config.toml
arch = "convnext_v2"
model = "model that predicts nearness at each pixel"
dataset = "rendered solids tumbling over patterned floors"
train_examples = 48750
image_size = 64
crop_scale_min = 0.8
horizontal_flip = false
translate = 0.12
output_stride = 8
isotropic = false
norm = "rmsnorm"
hidden_act = "quick_gelu"
mlp_ratio = 2
dropout = 0.05
inner_norm = true
moe = "soft"
num_experts = 8
moe_every = 2
expert_mlp_ratio = 1
slots_per_expert = 1
shared_expert = false
patch_size = [4, 4]
conv_stem = false
depths = [7, 7]
widths = [96, 192]
kernel_size = 7
loss = "mse"
targets = "nearness"
residual_init = "scaled_by_depth"
optimizer = "soap"
beta2 = 0.95
learning_rate = 0.0017
beta1 = 0.9
shampoo_beta = 0.95
eps = 1e-08
precondition_frequency = 10
max_precond_dim = 1024
one_sided = true
adamw_lr_other_params = 0.0023
max_grad_norm = 5.0
ema_decay = 0.999
max_steps = 9400
batch_size = 512
epochs = 98.7
lr_schedule = "constant"
warmup_steps = 470
weight_decay = 0.1
adamw_weight_decay_other_params = 0
Rows from block 9 of a small model that predicts nearness at each pixel, named by matrix and row number. Rows with one number within an expert belong to one neuron, the router's apart. Each number is 128 + 24 x the weight over its row's rms, rounded and kept within 0 to 255. All counts start at 0.
Before each expert's rows are labels from the 100 images, of 14848, where the router gives the expert most weight on average: "top examples" is what is common among them. Only what is clearly more common there than usual is listed. The data: rendered solids tumbling over patterned floors.
# router: slot weights (model.blocks.9.mlp.router.weight, 8x192, trained with AdamW), inputs 0-95
# up: expert up (model.blocks.9.mlp.up, 8x192x192), inputs 0-95
# down: expert down (model.blocks.9.mlp.down, 8x192x192, transposed), outputs 0-95

# expert 1
top examples: count: four; black object
router.1 [133  83 188 130 139 116  86 178 114 119 150 152 184 127 143 118 158 109 146 157 125 141 154  66 111  98 149 104 148 156  95 150 135 126 130 119 109 153 111  92 120 133 134 167 121 123 113 125 118  86 106 125  67 135 134 127 136 111 134 141 101  97 203 131 115 114 161 149 146 126 126 121 144 154 126 153 191 116 173 173 108  93 109 135 117 124 163 126  96 115 109 135 138 101 124 101]
up.0 [144 136 146 140 166 100 202 125 136 119  76 123 105 125 126 166 178 133  84  87 174  93 139 134 164 125 100 140 125 121 151 144 113 127 124 171 150 115 130 137 125  84  69 101 134  78 116 150 136 124 124 124 152  95 106 125 125 136 116 149 116 142 138  85 154 153 104 132 125 146 137 145 108 152 142 133 125 103 125 116 133  84 153  96  92 147 149  99 112 111 152 166 130 122 118 152]
down.0 [152 108 166 102 104 163 132 164 116  65 109 110 111 140  95 130 119 162 138 123 138  95 137 123 133  70 153  79 178 103 167 134 129 161  83 154 126  89 131 149 122 105 152 125 125 110 120 152  96 152 143 146 172 132 102 170 153 134 120 132 154 140 156 107 158 149 109 121 125 139 142 128 102 169 137 159  94 144 112 141 140 113 129 147  77 105 124 146 151 109 102 157 144 156 161  97]
up.1 [152 167 129 166 123 119 137  93 186 133  87 103 126 120  93 147 126 139 101 114 165 140 141 140 135 143  97 137 119 150 116 126 106 107 128 158 154 112 119 125 114 134 120 116 144  82 140 118 130  92 163 126 144  77 167  92 145 124 164 114 149 141 118 121 101 148 134 108 140 134 142 111 151 132  95 151 106  78 127  78 114 122 130  88 135 175 144 129 139 116 148 127 120  99 139 213]
down.1 [114  97 157 134 131 137  96 133 136 100 109 120 119 104 118 108 135 152 140 112 124 131 123 123 136 100 103 109 105 111 136  93  84 143  81  93 124 128 110 101 172 155 131 132 110 124 138 157  94 155  62 151 109 157  94 109 111 133 122 136 148 165 156  91 108 141 126 116 111 177 155 115 109 113 153 156 158 136 111 142 160 140 121 135 134 112 151 146 109 130 137  56  87 197 149 113]
up.2 [132 108 137 112  87 128 139 113 117 118 134 112 105  92 153 142  95 162 113 147 118 141  96 141  97 136 124 112 151 141 141 117 131  97 108 114 115 162 123 130  78 104 135 145 128 136  99 113 141 156  47 141 154 175  95 120 165 126 110 106 104 117 109 142 130 141 108 146 122 160 134 166 102 183 125 136 112 144 121 159 134 138 128 124 141 134 103 112 119 152 136 132 121 142 132 141]
down.2 [129 149 136 128 129 147 123 144 124 101 146 143 155 108 149 127 139 137 135 157 142 130 128 156 182 142 149 117 143 148 116 128 131 128 150  98 100 136 123 180 184 127 110 123  83 143 117 131 147 132 132 122 161 181 145 171 109 101 157 121 136 129 134 149 111  88 135 103 126 127 147 129 130 114 150  76  81 122 115 118 122 164 148 120 108 109 124 174 125 133 150 142  85 126  77 100]
up.3 [ 91 155 129  90 159 147 148 119 150 149 161 153 117 151 126 127 114 144 115  97 113 135 107 158 142 124 106  81 136 102 143 165  85  98 113 135 126 155 131 125 121 142 116 117 159 122 143 100 171 142 115 170  70 166 126 148 124 124 122  98 138 130 113 166 122 137  77 140 126  91  68 138  94 161 146 101 120 179 112 118 121 157 140 149 170 156 123 110 120 104 130 132 134 137 171 131]
down.3 [154 149 131 130 131 111 156 154 132 117 103 120 143 121 128 169 130 128  99 124 110 112  57 122 147 133 103  97 101 179 119 144 115 111 121 117  75 146 139 131 138 114 151 125 146 118 147 142 148 126 148 126 127 114 132 153 143 107 146  90 104 148 120 131 101 105 137 114 138 106 150 139 134 127 135 111 128  91 110 117  93 131 144 136 114 148 114 165 139 151 139 118 129 138 112 145]
up.4 [128 133 160 154 129 154 159 117 134 129 131 124 131 126 171  83 141  68 113 111 148 140 110 143 137 115  97 107 169 121 159 111 118  75  91 141 142 145 118 122 127 156 152 104 145 130 173 173 110 114 116 146 114 118 167 112 133  83 177 131 162 133 127 110 100 163 171 152 127 144 169 145  94  68 141 128 143 140 139 135  91 109 124 119 153 168 155 110  85 109 108 106 168  99 158 176]
down.4 [136  95 143 132 147 130 118 186 115 127 121 141 137 100  87  91 118 155 163 112  95 172 131  96 141 121 183 150 106 170 155  75 127 121 161 124 106 116 174 137 131 124 124 152 130 138 120 174 109 134 128 146 138 136 148 164 118 153 145 122 128 166 138 114 108 138 123 139 151 117 156 150 100 147 114 137 145 123 133  83 132 100 109 116 108 150 174 160  97 150 133 129 129 111 148 128]

# expert 7
top examples: count: one
router.7 [166 141 150 172 135 132 113 134 131 121 124 133 156 141 130  78 165 122 145 129 114 102 148 157  87 127 125 133 143 177 143 123 120 123 106 134 136 150 164  83 125 124 134 125 204 120 102 145 112 119 109 164 113 154 131 117 151 149  78 136  95  97 119 136 133 134 154 155  94 127 152  90 127 109 106 138  90 154 128 137 153 146 164 141 122 127 163 103 159 130 120 140 108 155 156 122]
up.0 [118 128 110 126 202 171 166  79  93 131 107  87 125 130 125 128 149 122 133 125 126 179  94 125 143 131 169 137 100  73 121 155 112 109 163  96 127 122 122 132 111 134 159 116 149 141 149 149 142  88 128 128 151 130 128 129 114 129 131 162  99 132 113 104 169  92 133  86 134 105 131 158 124 161 155 141 125 127 129 109 133 126  92 160 123 179 117 169 114 141 123 142 145 131 172 119]
down.0 [130 123 112 100 162 134 110 145 138 161 109 136 133  99 137 159 129 120  90 124 113  77 164 145 140  90 125 144 151  96 118 142 126 138 131 128  91 168 101 107 111 131 117 143 150 128 149 112  77 151 133 122 171  99 128 152 103 165 130 106 129 161  93 119 105 114  86 116 137 139  97 128  89 142  91  67 149  83 122 173 140 124 176 157 123 107 129  96 143 133  99 123 164 113 136 117]
up.1 [134 141 116 137 153 119 128 108 130 111 124  78 108 157 143 159  89 168 117 107 111 136 107 145 133 124 104 172 114 152  98  63 144 118 164 118 105 103 144 161  80  85 116 119  89 149 137 148 148 108 152 133 140 116 168 139 143 125 149  99 121 146 150 115 120 112  90 110 148 115 124 133 116 119 186 147 131  96 100 124 130 122 147 118 116 102 115 156  87 154 126 125 165 121 102  70]
down.1 [159 139 160 116 126 115 124  90 129 170 143 131 125  90 148 133 162 166 141 149 131 117 165 131 134 104 123 179 140 139 158 123 142 100 110 157 113 151 130 152 121 132 159 165 123 137 126 162 141 115 103 103 128 103 159 140 120 161 141 151 113 108 146 150 149 190  95 154 125 137 138  95 122 117 160 134 110 119 131  97 125 165 120 105 122 124 153  99 129 112 122 130 132 137 142  89]
up.2 [ 62 153 104 118 155  85 105 124 147 119 144 118 125 127 105 117 179 114 118  99 142 122 130 144 134 104 156 131 139 165 110 115 128  92 146 131 113 109 171 121 149 108  45 151 136 152 133 122 102 121 173  93 114 105 138 139 124 135 133 146 137 148 154 130 152 152 176 140 125 133 129 137 132 117  76 155 146 135 144 178 120 112 137 152 120 159 116 169 135 151 113 143 142 142 123 145]
down.2 [109 145 143 112 148 141 139 159 100  98 157 124 132 144 112 148  84 101 175 144 149 127 165 111 149  93 162 122 143 101 143 117  79 104 128 124 130 114 143  93 146 151 132 129 116 151 146  90 136 129 121 100 148 108 138 112 166 106 145 148 106 105 154 149 139 127 107 175 133  97 157 168 180 125 141 141 120 156 164  82 121 124 145 170 112 118 163 129  97 140 128 114 144 149 191 145]
up.3 [107 103  90  92  63 126 110 198 128 160 163 107 131 127 145 129 126 140 153 130 154  98 149 131 114 133 125 111 160 108 155 109 113  88 128 117 123 182 135 132  96 142 141 127 123 160 130 111 112 106  96 157 122 101 149 119 142 142 155 155 127 127 124 109 146  66 106 135 151 145 124 173 135 138 115 142 146 132 131 129 133  94 134 126 134 138 160 141 160 129  80 180 129 106 132 111]
down.3 [127 102 138 108 157 140 171 100 115 138 105 142 127 133 127 167 158 142 145  96 115 144 125 110 149 130 119 103 128 175 106  79  93 128 150 132  94 121 124 129 136 112 143 122  90 132 122 114 142 107 110 128 130 109 145  99 130 114  81 113 122 177 118 128 127  93 109 174 129 126 100 155  98 110  96 115 105  98 110 111 170 127 120 132 130 133 110 154 104 142  99  99  95 130  97 149]
up.4 [106  88 124 162 138 111 170 103 168 116 145  91 128 127 144 141 189 151 119 136 169 103 155 124 120 116 109 136  89 140 129 100 154  97 127 166 131 140 141 103 138  99 143 123  92 155 142  97 134 101 135 105 112 130 146 133  77 117 137 156 114 146 187 157 150 128 123 137 138 128  99  73 139 130 151 144 131 108 164 130  96 131 112 112 121 162 138 133  87  72  73 158 150 104 126 116]
down.4 [104 161 103 140 160 104  90 103  90 180 100 141 118 133 110 170 124 127 105 160 168 126 140 116 151  99 135 153  85 129 125  91 114 125 122 139 113 143 124 146 142 152 139 138 113 172 112 138 191 107  53  87 158 124 154 111 157 110 149 164 133 127 107 112 144 138  97 120  95 172 177 126 147 131  72 132  86 109 143 147  92 119 132 155 116 153 121 154  96 111  94 162 115 139  97 119]

# expert 3
top examples: count: one; light from behind the camera
router.3 [147 149 119 150 101 129 132 169 127 126 147 188 156 145 153  62 122 140 171 126 146  77 140 137 101  93 141 135 114 149 151 122 119 107 167 144 105 161 120 123 131 136 121 133 157 124  42 119 128 136 110 126 123 150 132 170 170 134 121 159 120 118 145 116 114 112 148 232 156 131 159 116 115 102 140 121 108 115 128 144 137 104 163 120 132 137 141 153 131 146 110 118 142 141 151 123]
up.0 [138 146 113  98 114 136 135 151 110 123 138 177 112  87 126 122 147 112 114 197  97 129 116 120 107 125  76 153 128 135 164 113 105 110 102 143 135  96 105 138 137 165  90 139 123 150 143 119 174 161 141 137 115 114 153  86 155 140 124  91 124 145 136 138 133 136 125 129 123 122 115 152  99 116 142  66 139 175  73  81 148 133 148 110  99  94 109  80 179 142 150 128 103 133 152 149]
down.0 [133 127 154 121  86 126 122 155 142 129 127 153 175 128 147 118  95 167 116 107 126 109 116 122 134 125 117 111 129  91 154 140 150 116 116 122  70 110 108 121 132 119 161 110 187 139 132 153 131 109  95 141 115 107 119 149  74 106 191 144 132  82 122  81 120 152 111 160 156 160 158 165  97 120 153  91 113 109 131 123 143 136 117 123 112 108 119 149 123 171 143 143 133  96 114 137]
up.1 [121 123 127 123 115 137 130 117  90 167 154 139 157  85 117 126 126 130 129 127 170 145 152  92 180 110 175 125 151 127 100 106 127  97 139 108 137 122 104 142 124 131 140  92 119 108 127 147 111 137 146  87  97 127 126 125 120 136 178 136 166 175 130 149 165 136 116 142 136 135 121 118 166 128 130  91 156 139 159 112 119 156 103  85  54 136 124 116 142 123 139 137  78 113 149 132]
down.1 [141 126 139 145 168 153 130 158  98 141 124 137 121 110 125 122 154  75 169 111 147 132 121  92  82 130 173 137 124 115 135 137 163 129 165 137 130 114 145 135 110 120 127 133 118 129 114  84 115 116 131 118 147 117 109 115 104 180 109 124 111 133 124 140 139 165 109 123 125 120 151 139 145 125 121 126 193 145 166 169 140 123 142 140 119  98 123 118 153  91 140 116 140 118 139 146]
up.2 [116  95 152 108  94 137 100 119 125 106 125  83 115 114  73 109 147 136 137 119 118 150 166 119  93 133 141 114 154 105 128 134 185 130 128 130 134 115 126 118 178 184 176 114 110  78 132 111 107 118 118 135 120 120 103 112 139 156 124 128 118 118 137 107 131 153 120 112 107 164 121 166 102 114 149 208 161 148 146 152 131 119  96 165  73 113  73  78 104 157 110 138 156 138 140 154]
down.2 [131 112  83  91 202 133 158 118 132 165 136 137 122 158 102 172 131 143 119  90 147 145  89 125 160 152  99  88 140 148 103  81 142 119 131  89  64 162 162 116 136 134 136 124 118 148 112  93 132 130 147 163 164 143 116 100 133 111 111 134 151 122 128 128 111 184 114 134 134 129 152  91 147 149 142 143 140 144 124 124  80 121 115 130 123 116 104 153 114 125 164  74 121  99 113 124]
up.3 [143 146 152 112 101 116 112 155 116 119 130 124  81 131 120 131 151 144 126 140 162 157 143 110 130 143 139 153 119 121 128 120 131 117 148 155 173 110 128 137 101 151 143 146 106 174 136 109 147 105 102  87 172  61 107 172 115 120 104 123 131 136  94 114 126 162 136 128 106  92 118 105  83 118 142  80  88 114  90  79 170 150 117 115 108 126  88 156 173 125 107 138 137 101 121 117]
down.3 [118 150  87 106 142 121  83 178 145 141 139 137 104 105 102 123  93 126 127  94 132 123 121 120 153 129 133  95 143 104 167 145  98 128 114  87  67  95 153 125 144 112 132 129 157 191 102 111 138 126 110  71 166 158 129 139 101 139 132 112 123 131 100 125 139 160 129  93 139 129 156 138  77 141 120 137  98  97 131 127 137 140 133 110 101  51 170 133 103 125 110 141 134 167 140 117]
up.4 [161 178 102 123 135 102 131 131 153 128 190 117 139 149 138 130 142  95 123 179  97 127  55 110  88 152  63 142 107 133 110 170  85 108 127 116 122  89 132 146 134  87 125 133 128 114 145 168 103 106 158 152 141 123 134 116 153 114 139 116 111 120 178 128 118 154 133 113 112 131 101 160 145 167 170 102 139 111 135 138 120 109 134 102 110 143 148 111  84  93 143 123 103 114 134 151]
down.4 [133 123 106 134  95 121 105 164 144 140 148 138 172 140 128  82 161 177 136 133 149 139 130 121 125 125 150 130 153 109 123 122 120 129 107 113  99  86 142 146 120 151  98 157 145 121 180 155 132  92 158 128 106 135 117 120 170  98 130 153 130 117  65 113 116 160 117 134 157 100 128  83  95 110  93 121 138 122  71  70 126 157 122 132 176 124 160 148 163 118 121 154 112 113 106 107]

# expert 0
top examples: count: one
router.0 [143 151 106 165 105 129 136 111 147 141 121  87  97 134 141  99 151 126 140 149  84  95 130 126 132 128 123 162 117  83 134 119 127 129 141 128 115 146 129  90 133 155 117 103 173 131  93 120 118 116 121  98 151 122 145 102 171 149  82 133 105 120 113 121 108 133 140 162 190 126 138 125 120 124 120 116  80 147 125 160 140 142 142 143 124 145 165 125 123 146 142 101 128 127 112 127]
up.0 [143 121 160 158 152  96 134 175 123 135 164 133 162 135 144 112  72  94 118 145 171 138 133 134 106 142 140 122 137 125  83 106 117 154 116 136 145 112 161 148 131 133 136 140 103 123 157 137 138 135 108 148  98 120 142  98  96 154  96 150 154 201  93 167 149 166 130 134 121 160 143 149 148  93 133 136 128 116 150 117 104 136 123  64 100  98 135 112 165  77 158 112 123 115 138 102]
down.0 [134 148 131 142 140 136 184 127 163 124 141 131 141 106 109 134 146 104  92 146 146 129  71 117 127 126 138 139 141 169 153 136 118 167 121 104 118 138 159 112 127 105  83 135 125 114 161 147 127 129 130  85 109 139 112 139 122 124 165 159 117 104 170 118 135 154 107 139 159 144 163 187 180  98 132 139 129  98 171 106  93 135  99 125  94 107 101 164 119  93 114 146 111  80 110  98]
up.1 [138 141 143  90 104 151 161 141 124 166  92 137 119 127 132 111 111  97 167  77 144 131 117 142 146 106 162 122 138 129 137 101 104 123 119 131 182 121 104 143 127 104 144 133 159 176 118 133 109 130  84 156 112 144 103 160 101 138 175 143 126 137  85 139 137 134 132 129 116 123 123 139 131  99 105 103 114 121 103 132 106 143 104 121 140 135 149 128 115 127 139  91 113 166 132 147]
down.1 [145 123 151 131 137 128 141  68  92 101 142 163  76 118 131 169 172 120 136  95 144 125  90  90 152 154 154 112 100 124 100 154 129 155 127  88 127 126 142 148 106 145 107 175 146 141 129 138 136 137  97 145 138 127 105 147  88 127 120 119 140 158 117 153 156 129 120 134 146 102 144  85 139 152  86  93 161 152 113  84  85 142 150  87 137  99 143 162 141 146 113 148 113 139 123  95]
up.2 [172 150 137 114 128 110  96  66 120  96 110 125 151  94 125 129 139 128 150 162 126 131 139  94 137 122 155  95  90 178  88 109 104 121 115  88 131 130 125 118 135 127 138 181 129 157 102 139 135 107 112 117 162 130 104 109 179 153 188 102 137 135 115 130 112  93 121 108  96 182 173 138 105 144 140 145 130 116 139 104 142 127 111 130 157 101 101 148 140  90 100 159 119 112 135 167]
down.2 [129  89 135 123 137 136 135 132 124 158 126 113 147 156 153 132 136 171 141 134 106 119 101 159 142 121 116 129 143 139 134  97 146  90  86 160 113 125 118 171 128 141 161 147 130 139 157 138 133 134 149 137 132 148 168 100 146 139 148 123 142  83  81 136 126  89 180 146 147 165 104  90 153 178 116 139 110 122 107 159 104 122 115 140 143  85 140  99 119 153 147 133 116  96 153 137]
up.3 [130 119 143 112 151 121 133 153 132 120 111 133 130 142 110 125 147 153 127 172 168 130 125 124  61 105 135 130 101 131 143 158 112 132 136 103 150 148 171 119  73 103 104 140  73 144 126 134 127  99 147 116  44 154 114 120  73 135 162  90 136 114 138 146 151 130 120 130 160 133 142 134 128 102 138 113 116  95 168 119 149  86  81 126 142 131 155 132 124 104 127 131 115 178  98 144]
down.3 [104 158 135 176  88 129 117 151 147 126 102 125 106 107 115 152 117 117 150 116 164 106 122 121 121 169 111 138 140 112 100 137 123 108 115 112 154 124 120 145 174 117 136 120 119 105 165 131 119 109 126 111 152 115 142 120 149 152 130 128 174 124 130  82 148 150 135  88 169 114 166 117 122 108 110 118 122 135 147 130 126 142 140 174 142 125 150 102  88 115 149 170 118 165 119 123]
up.4 [129 110 120 131 152 136 110 123 130  98 115 130 114  97 115 113 126 137 130  78 102 156  86 131 126 103 112  85  91 129  97  59  97 109  91 122 150 107 159 143  92 110 124 155 136  81 162  80  94 150 128 147 160 134 130 146 147 191 153 119 116  99 125 126  92 136 108 104 126 130  87 123 129 123  90 118 129 113 120  85 113 157 167 142 135 111 131 128 127 144 121 147 116 128 172 131]
down.4 [139 103 113 143 156 145  71 101 128 120 155 137 110 159 124 124 145 115 135 132 111 103 122 119 121 125 135 108 143 117 112 179 118 119 122 142 122  98 147 117 157 184 111 146 134  80 145 119 118  84 123 149 149 127 144  89 149 124 115 160 156 142  98 115 191 139 125  94 130 112 131 122 138 155 121  71 113 136 178 116 100 122 107 118  91 110 144 132  77 139 126 134 121 145 117 136]

# expert 2
top examples: count: four
router.2 [139 161 157 120 120 147 112 112 124 115 104 145 157 130 131  80 118 142 168 130 106 146 148 118 117  88 133 106 157 139 154 115  99 118 152 112 115  89  89 118 108 129 149 153 183 113 106  96 158 103 160  90  92 146 153 137 165 142 121  85 100  84 117 132 106 140 155 187 101 135 119 105 125 163 129  87  98 133 144 146 101 129 128 141 136 146 144 130 124 131 128 125 135 190 113 162]
up.0 [135 143 131 117  89  91 124 113 110 122  93 147 152  99 106 139 127  63 133 129 119 119  97 121 118  94 108 111 129 106  85  90 147 151 147 125 109 153 118 129  91 157 141 159 138 150 129 104  92 152 100 170 119 108 159 125 131 145  90  62 115 136 120 119 143 141 115 135 116 177 129 145  96 120 140 127 131 130 117 121 139 103 162 134 140 162  87 126 127  84 175 136 147  95 111 161]
down.0 [124 153 101 143 146 156 149 135 132 115 122 154 127 122 139 108  64 118 108 132 157 134  95 114 129 137 114 101 120 159 103 130 147 113 148 122 163 122 141 142 143 151 147 116 109 115 116 126  90 110 150 181 144  97 108 112 160 151 118 105 160 168 149 118 133 126 105 140 143 154  93 145 113 135 138 117 141 212 155 101 146  80 139 141 184 121 146 137 131 147 142 115 167 140 101 127]
up.1 [104 111 108 119  81 147  79 138  92 113 156 126 128 142 102 150 137 116 152 143 187 149 108  89 114 176 108 139 103 172 153  57 127  87  91 136 145 137 130 140 139  95 137 133 109  95 143 143  95 122 140 124 146 166 113 118 165  95 111 146 138 152 132 136  73 126 145 113 150 122 150 146 127 133 110 168 172 150 132 146 149 102 113  87 144 140 136 154 150 122 100 102 103 149 151 126]
down.1 [159 152 147  98 173 142 140 100 138 101 166 122 105 129 109 150 113  88 134 119 160 124  69  83 117 140 146 112 106 126 107 143 164 155 138 124 153 110 126 145 164 134  99 125 155 120 117  96 127 147 138 128  76 125 122 151 146 127 171 160 170 100 117 160 116 139  98 122 137 120 169 105 153 157 143 158 120 156 128 100 101 126 126 122 147  86 161  99 121 114 107 117 143 121 127 117]
up.2 [164 126 132 127 139  96  96 154 118  75 119 106 155  88 143  96  98 125 125 158 111 128 102 135 100  98 123 144 121 176 105 142 125 109 139 117  87 100 116  91  78  51 144 114 147 129 127 162 164 134 117 156  84 111 136 119 119 152 117 123  99 158 163  99  91 132 145 112 135 153 154 105 145  85  86 126 125 163 141 158 136 127 138 156  77 100 157 105 156 120 113  82 166 122  89  80]
down.2 [101 136 158 162 124 139 152 100 124  98 154 146 106 119 123 103 122 139 156 132  80 155 159  67 146 114 137  90 169 158 133 118 125  89 147  97  93  99 106 142 145 149 124 196 127 116 133 157  98 126 122 130 121 156 151 107 101  84 117 147 137 191 137 146 142 149 116 117 120 106 122 144 140 162 146 134 133 172 102 129 159 145 153 104 157 124 145 113 153 156 143 114 118 110 107 129]
up.3 [148 104 157 119 134 117 168 120 136  89 130 108 101 167 178 137  92 144 135 129 109 138 137 160 116 118 108 144  89 155 135 134 133 110  96  79 131  82 154  87 117 121 121 108 147 157 138 159 133 155 122 137 150 142 117  94 123 108 101 122 110 101 123 160  78 110  91 131 115 156 145 117 148 135 100 112 120 160 149 197 167 129 186 149 150 137 117  89 147 141 122 137 142 138 151 138]
down.3 [136 107 154 154 138 110 126  95 150 109 191 102 122 129  85 167 130 126 141 137 114  84 164 142 188 112 177 100 146 159  81 162 141 117 112 110 169 143 122 109 111  96 127 174 139 123 137 139 108 105 106 116 105 114 113 127 101 124  92 134 132 128 134  89 141 140 129 200 117 165 133 127 121 113 124 190  99 130 148  65 118 147 140 126 121 100 106 149 131 131 116 127 158 139 130 158]
up.4 [122  81 143 111 180 108 130 154 114  89 115  84 145 162 141 124 146 123 116 128 121 128 159  83 131 127 128 118 115 138 103 127 134 153 127  70 164 167 155 103 132 125 133 161 103 144 109  83 132 139 120 110 142 116 108 153 109 140 119 155 100 146 114 155 183 136 101 115 120 129  94 112 138 129  98 126 134 146 167 178 152 146 118 164 147 156 170  88 122 107  92 178 137 153 126  93]
down.4 [105 106 173 145 111 124 134 115 123 136 149 116 129 108 182 134 131 124 122 108 139 105  95 117 104 109 102 123 122  97 203 112 116 128 105 131 155 103 164 120 116 100 136 146  98 151 150 154 114 134 186 132 132 112  95 154 142 123 135 123  83 124  87  95 149 113 122 150 110 117 151 113 168  99 160 152 121 174 106 129 136 167 181 127 154  98  76 151 120 113 115  98  96 120 122 114]

# expert 5
top examples: count: one
router.5 [157 137  47 174 120 126 111 114 131 131 113  88 143 138 129 120 138 165 133 130 120 108 172 148 116 139 110 181 129  98 151 126 117 108 159 165 118 156  74 105  92 102 136 114 122 140  90 126 133  94 155 125 113  89 138  81 156 147 126 109 136 182 136 147 121 102 154 140 196 117 158 131 123 134 107 132 158 121 135 114 142 122 151 130 128 146 157 119 130 123 111 131 140 147 131 124]
up.0 [ 96 153 148 175 134 125 174 113 169 143 108 120  88 122 120 145 152 139 133 113 114 109 147 101 188 114 130 114 131 122 115 123 195 152 141 122 152 121 125 115 127  94 131 158 123 154 109 173 139  91 125 134 133  88 107 118  97 106 116 183 105 129 101  89 124 114  99  96 131 160 125 141 112 107 185 166 106  97 126 147 105 151 112 195 126 138 158  97 196 115 136 114 177  84  86 142]
down.0 [117 135  98 147 133 169 155 110 111 127 111 115 148  76 119 155 154 147 100  96 168  82 137 125 123 135 124  84 108 146 138 154 151 119 130 139  84 165 134 178 131 144  78 151 108 124 113  83 145 120 130 129 140  82 103 135  85 118 148 102  98 102 122 120 115 153 165 136 165 135 101 134 166 102 119 133  91 117 139 152  97  84 127 123 152 143 103 152 103 153 130 147 144 130 156 129]
up.1 [148 128 139 102 132 176 102 118 131 153  73 123 126 109  99 158  88 124 140 103 104 114 190 113 126 122 148 144 142 155 102 105 130 109 131  95 129 185 126 121 144 153 122 120 114 150 124 139 141  70 129 118 132 153  85 136 126  90  98 163 131 105 111 156 140 145 105 170 105 128  98 116 125 123 117 188  92 138 166 159 103 125 109 140 108 144  76 128  90 116 182 142 130  98 126  85]
down.1 [135 139 110 122 106  93 127 118 130 125  80  88 140  73 155 166 141 151 112 137 107 132 124 137 128  85 117 154 126 118 146 133 103 105 112 149 133 109 151 148 147 104 124 155  93 160 145 164 107 105  98 155  90 155 127 122 137 129 126 157 123 145 139 128 100 137 130 136 131 140 146 122 128 134 116 152 118 109 144 137 112  61 104 122 126 128  96 111 150 114 118 144 139  80 168 154]
up.2 [129 116 144 147 148 132 144 148 122 124 171 157 122 132 142 122 121 106 140 120 172 160 149 138  99 105 106 117 117 128 119 125 138 150 111 136 135 138 175  97 170 132 146 142  74 120 132 101  99 103  96 147  75 168  98 133 124 127  72  71 132 111  96 144 133 119 132 120 127 145 127 141 110  75 133 136 162 111  93 131 100 134 129 124 136  87 128 113 165 144 104 100 160 164 183 114]
down.2 [153 124 146 124  93 130  91  95 166 150 148 136 100 138 120 137 128 103 127 125 134 109 120 139 114 100  86 120 160  94 172 150 131 152 127 125 113 122  68 131 144 139  96 104 134 112 143 122 112  93 163 130 159 159  94 132 142  97 138  97 173 127 144 104  60 128 159  98 121 119 135 139 107 101 122 118 146 132 126 131 110 110 120 107 137 138 104 164 120 129 162 139 133 127 120 113]
up.3 [117  73 148 132 142  66 138 161 140 123 118 101 123 100 131 142 126 137 145 134  96 138 167 116 130 142 143 134 102 171 120 128 150 108 118 141 128 120 155 137 151 147 138 141 121 102 120 133 130 135 120 117  98 139 109 129  85 114 160 159 126 146 117 110 138 142  82 128 112 154 143 100 172 120 148 117  95 130 146 117 159 152 156 108 139 131 143 125 102 141 126  93 149 113 157 113]
down.3 [131 190  54 110 120 148 159 136 139 160 107  99 145 142 123 121  97 117 126 116 111 113 109 124  91 138 124 145 116  96 128 134 105 137 121 141 104 128 181 166 153  89  91 140 130 178  70 140 135 139 112 127 146 110 119  72 127  85 125 125 116 110 147 127 120 149 102 157 142 133 142 102 109 139 146 138 123 119 107 123  80  78 137 124 107 113 161 152 129 192 107  96 153 107 113 111]
up.4 [144 129 118 130 145  94 155 142 122  91 113 122 157 122 111  90 144 153 156 105 180  72 132 169 141 117 143 105 140 133 133 154 117 137 156 122 146 143 124  99 147 117 151 123 157 101 142  79 103 116 111 144 118  97 134 128 109 159 154  86 128 148 120 136 160 129 142 134 133 171 132  92 138 142 123  59 151 113 101 170 129  99 152  91 159 190 116 101  97 140 164  98 119  93 124 117]
down.4 [107  97 121 134  93 162 115 147  98 111 133  88 202 120 102  99 128 139  95 153  99 121 144 136 138 107 124 130 123  81  91 123 118 126 146 124 155 132 142  88 111 133 109 188 136 154 134 136 146 123 131 142 150 105 138 133 141  88 186  87 162 103 139 163 154 131 119 116 119 195 110 135 144 128 128  90 121 140 123 115 127 116  91 161 143 138 105 139 157 101  94 150 124  70 119 128]